Weights of a small encoder-decoder image transcriber.
Model: 48-pixel images, encoder norm batchnorm, encoder depths [3, 3, 3, 3], encoder widths [128, 256, 512, 1024], decoder width 256, decoder layers 8.
Data: trained on seven-segment displays showing three digits, 97500 training examples, 17.9 epochs.
Rows from block 6 of the image encoder of a small encoder-decoder image transcriber, named by matrix and row number. Rows with one number belong to one channel. Each number is 500 + 50 x the weight over its row's rms, rounded and kept within 0 to 999. All counts start at 0. Numbers have three digits each. After the name is the row's rms in percent of the matrix's.
Before each channel's rows are labels from the 100 images, of 14976, where the channel reaches its highest value: "strongest on" is what is common among them. Only what is clearly more common there than usual is listed. The data: seven-segment displays showing three digits. In brackets: how many of the 100, against the usual share in percent.
# convs1: grouped (8 groups) 3x3 conv, stride 2 (encoder.blocks.6.convs.1.weight, 256x32x3x3, each kernel summed), inputs within the group 0-31
# convs2: expand pointwise conv (encoder.blocks.6.convs.2.weight, 512x256x1x1, transposed), outputs 0-85

strongest on: the digit 2 (93 vs 27); second digit: 2 (69 vs 10); the digit 7 (67 vs 26.9); first digit: 7 (47 vs 10)
convs1.42 085:485371525540502539408472440543486529515468555418509503452527528459462441562539529526549423486417
convs2.42 098:411492522525549453491532589570495431490488512433420512529512433457551541566551524429509499527486499464437487512475502406559483498553541530542525523519590513516601539477482505480540532540558453433489493508502542461505473352516507456515560503505548441423515560

strongest on: the digit 2 (84 vs 27); second digit: 2 (49 vs 10); white glow (43 vs 17.1); third digit: 2 (31 vs 10.2)
convs1.199 087:433496521455466481541490456502440452495550420493462403387467466442515513500545415538395486489467
convs2.199 092:473404476441472451530490410455479512547429527488545565441474495463439541477520550549576502457526537510576476528546513545452558554446518579579566412468434390560458541507568581690553548555490571481551481446471477552496435633549568511459476517524506500449474496

strongest on: decimal point (84 vs 50); white glow (42 vs 17.1); second digit: 8 (30 vs 9.9)
convs1.128 086:377453457536524477516567434557515548498480483495423477481576442567536486558498537383486542503479
convs2.128 105:483606514518554468511508489568454406499436427423644515403507477448519453479548631491477567451536546499443477576567579415444495606601488587602517497466508511518533540439494468571498484502547496552495484459467525534481473521533477507498593524507496411420421531

strongest on: decimal point (100 vs 50); second digit: 6 (29 vs 9.6); second digit: 0 (28 vs 10.6)
convs1.86 118:430413587495482477508501435526435425443425455483519464526481440447430546522401472492454455482463
convs2.86 097:538529511447598591473508481511477583609404542525463451545603542535524458535512445431446477451561539495487470523540481441381481507490447558489455527500476398480520626497471402566554513453554505541480546573438520572499472572438517539566510515398387627518455465

strongest on: decimal point (100 vs 50); the digit 4 (77 vs 27.4); second digit: 4 (40 vs 10.6); third digit: 4 (37 vs 10.1)
convs1.85 092:503446561540434506496459480507444469496480440494566510465532437524467545523421365474374500490470
convs2.85 089:574539514547434519436553515644465528526511542524503477513442523487590430490492504523477540510597410544383501490519555533514466428491483502343541547446466562474473524460453433403491516513558421473491569482428472542506549452492509502560468555483490589484543499

strongest on: the digit 3 (100 vs 26.9); second digit: 3 (64 vs 9.8); third digit: 3 (39 vs 9.9); white glow (36 vs 17.1)
convs1.39 074:402533520434452448509519498480497536544506419500497528509516509337540549464482534452411502451541
convs2.39 089:519574561508562531473488539585498518495507505513509533513462484485604529431414514482513553517495542413381467467531440489525581528583508470539503552521386544560480465447501494534513572522488459470441508508345518493535537475478510475506392532534432473511495459

strongest on: the digit 4 (85 vs 27.4); second digit: 4 (50 vs 10.6); first digit: 0 (27 vs 9.2)
convs1.40 100:416514533489485498437464475487487438457539378447472418447481515403443438471484505426526430489482
convs2.40 083:599446536492502474531496457541518546544505525518483546541549545539475560568426513502409550488524409519515499518509543510508585448509489471526501530478453431458398429598535417430568513562610399525516461499459497531504524523550492540501498497497493477448479518

strongest on: the digit 0 (100 vs 27.1); third digit: 0 (54 vs 10.2); second digit: 0 (46 vs 10.6); dark on pale (42 vs 16.1)
convs1.62 083:473502442464499478452447498501482420434454407587514483426481527355472447547527472493466493541468
convs2.62 103:489463434474457586510537448559511501465469588495481583522453598520454434395434486473430556504538486516495529471610485504548512500504481490523491497539361456513450473522441473562475487456495462523542629566491500541530568510482522525596483496496512464515421524

strongest on: the digit 2 (54 vs 27); white glow (47 vs 17.1); first digit: 2 (33 vs 9.6); first digit: 6 (28 vs 10.5)
convs1.102 098:444454442552497481437516483469479511452516462522533513509501423550493385444484399516371540452482
convs2.102 087:488432499476539438508505525548491494416526457520524571478438510443385461531439468478458455577431449504454537445490563591590543500553548404499437501453463523504437471546452596521419626531500529479475464424464469463515540503554552457472456575579537527502548523

strongest on: the digit 2 (54 vs 27); first digit: 2 (41 vs 9.6); dark on pale (36 vs 16.1)
convs1.149 100:384488438440530544512437472525479474510549522513477463448543459476471472552494498320499473512493
convs2.149 120:481414698498523414464537498574491487527538509487444512529525525579516526509460646399528513494535479553455514493486471517535578502432483509529539541565511391459539487557514437436582486466555355500486566502516517510487501411574448538526504455509508432508504527

strongest on: the digit 8 (80 vs 27.2); second digit: 8 (70 vs 9.9); second digit: 9 (25 vs 9.6)
convs1.211 076:451540487548533540479491559501544564446526496519538485369525491411532455421522534570522464549596
convs2.211 107:470473513466572480550511487556476405481450481435554588467447440432490521492561455510574543483550519517433507482472604455516436583585540549552470513477585526608606540443476557552467581551505507469491462425408574510509485512531498515488575526644541415519481570

strongest on: the digit 2 (55 vs 27); white glow (52 vs 17.1); third digit: 2 (31 vs 10.2)
convs1.139 070:481478557512487552514597539480547520371500520554457445574508443543497547563468488432426530516567
convs2.139 091:425486592557530376528540541437471520493467482464487418504569506532486554572499557537514446501443508542538500564499434508573526586459468456486504466479593442565548523465580491499542481514485461505530472505552551413540510401515460553446577461476463514544477505

strongest on: the digit 8 (95 vs 27.2); second digit: 8 (70 vs 9.9)
convs1.58 093:420506497457474480519474449560498420433545582500496423440485460528436413494457430596461498455523
convs2.58 132:448479514432549470581523482448458397496458469437522519381510454491457429566601513543519520459506517499486481532557570486532386525575574483505482505443572496493634488470404538460518508461471575492530433490505527462459532434518570485486546484530477435460550466

strongest on: decimal point (100 vs 50)
convs1.184 118:496555423504440459581428454496530474477600476581446422499481439457480502550587454457523488496449
convs2.184 076:450495520557485565415500493522469515533524480449537488498511447505515513479535435508446552371569535474481499547491480473460506432519433580444472530482491590475555567503490503524555378549488535600515512467480451537465447532420547481560459563471383544353468502

strongest on: decimal point (99 vs 50)
convs1.120 133:374444365479437523534514494523503493513455531475489468490507545474475508535348539491492491524470
convs2.120 116:426434456488454501465501419478463504536518479597490444415440430501428527413489533577577493413570514442596448645521490534501458513440486548496579434450548477564502528449528502499480520478469479548598469541613529539435448494471484461492582477445563444459460503

strongest on: the digit 0 (100 vs 27.1); second digit: 0 (61 vs 10.6); third digit: 0 (37 vs 10.2)
convs1.221 094:420459453543457530442497455482545474425529504584444450439511522563517505428454595514487396469490
convs2.221 092:535445482499526538511480576492449419484488508461547556506483381536457533498533459476451523510512606444475475486446499454460446508566519577590484533522567546568534503449458555422537527529528563446467555513443503449490492472513487519484539501522587379449518532

strongest on: the digit 0 (97 vs 27.1); the digit 3 (95 vs 26.9); first digit: 0 (69 vs 9.2); second digit: 3 (67 vs 9.8)
convs1.214 080:491413462407422493491501531489475405581512469514443457476417530485521470551458542398432519488526
convs2.214 114:510390463452573519504502538421465470504507532518461575560447428577392575476510510488426584490482635491511511467425472529608462509513506510543455580540396546507424449532435561546494452507501494536455539529510458526501472472524508514571467503538572479485474558

strongest on: decimal point (81 vs 50)
convs1.179 113:467507483438449498517454493471545391538472436489504428501538538487408492530494460398501417576421
convs2.179 098:492515532516443465444511517580548530517452444480501558514487488534565547467472522473509527479549511472465526592501524544467476457384440517504554503466448506553467447453519463425539536562546404521493512544523493523512478509586509524480529508491610441479458501

strongest on: decimal point (100 vs 50); white glow (42 vs 17.1)
convs1.110 079:503506510577525410511511479539528488476544519479532463417532517511366574405531578484542552529553
convs2.110 117:445511406592486598479517552542480501500533456497505457486463474515573506465570437572397572489510521471534474563503498512507555461531438585493531514461443589520487455495462429499508450564531433505533519572484486509480499510388515510487540575458525463458423505

strongest on: decimal point (100 vs 50)
convs1.157 096:486506555543514515466468525562444565505464475467402455474549416473450488546508462373412502568511
convs2.157 085:460441574537452510452549499539438453491560537523510508507434414536473504483397548481427521504608481449455460469494519483481539506395393518366573584530448499473497505506534381436512438453599434492479581486420476550502483483567511509611535492459604453518485529

strongest on: decimal point (100 vs 50); amber glow (36 vs 16.3)
convs1.123 079:466528498477569501523544426486567459587513569478511526498551563433363551512498579465490485553539
convs2.123 105:483557425608437558493554535618507458482588488466523487507407530484597467519553438488500585498577503494479432512507505492519525442469473568457468514454503645568516476427510393459547454519504427508570474525521506549554465486458527466520510551469605543458517607

strongest on: the digit 2 (66 vs 27); second digit: 2 (42 vs 10); white glow (38 vs 17.1); third digit: 2 (29 vs 10.2)
convs1.136 113:612563509412487534516441469516500395412444485484466550445488482463516503511483508613485525552462
convs2.136 124:485538456513510536507429546441564526471402424498458503466549460482477445515470446615560491512468514500578491555499481509479479478514535488552488447441485495491486571449537648537463553509448586506487428501548485459530502556434501487477508479553489502545556445

strongest on: the digit 3 (98 vs 26.9); second digit: 3 (86 vs 9.8); white glow (50 vs 17.1); first digit: 8 (29 vs 10.2)
convs1.225 076:455519560497452508455440534529498452559579423436533514448514443430552468456505549407488462556409
convs2.225 120:530415459469541497430503511518527459531561491474476484653505412509521583529455521432539493451540497449471505477313472469540556483394489482523540534522415544512426514529625554468543471474570465509431533511465474522469419487501407501563548467532528483483520515

strongest on: the digit 0 (100 vs 27.1); first digit: 0 (74 vs 9.2); third digit: 0 (40 vs 10.2)
convs1.4 122:400549541528492561404544594464588503498463497606476537543527456511532581485464480511475503478551
convs2.4 116:518464530401571599505531522476493481458505590528455541590447584550495462411406513512391520515494524461461493449516485493468512526508391446525373472493375478525420465507506469557507468436511516565548596515565477491520491598534480514524448510445528505492403485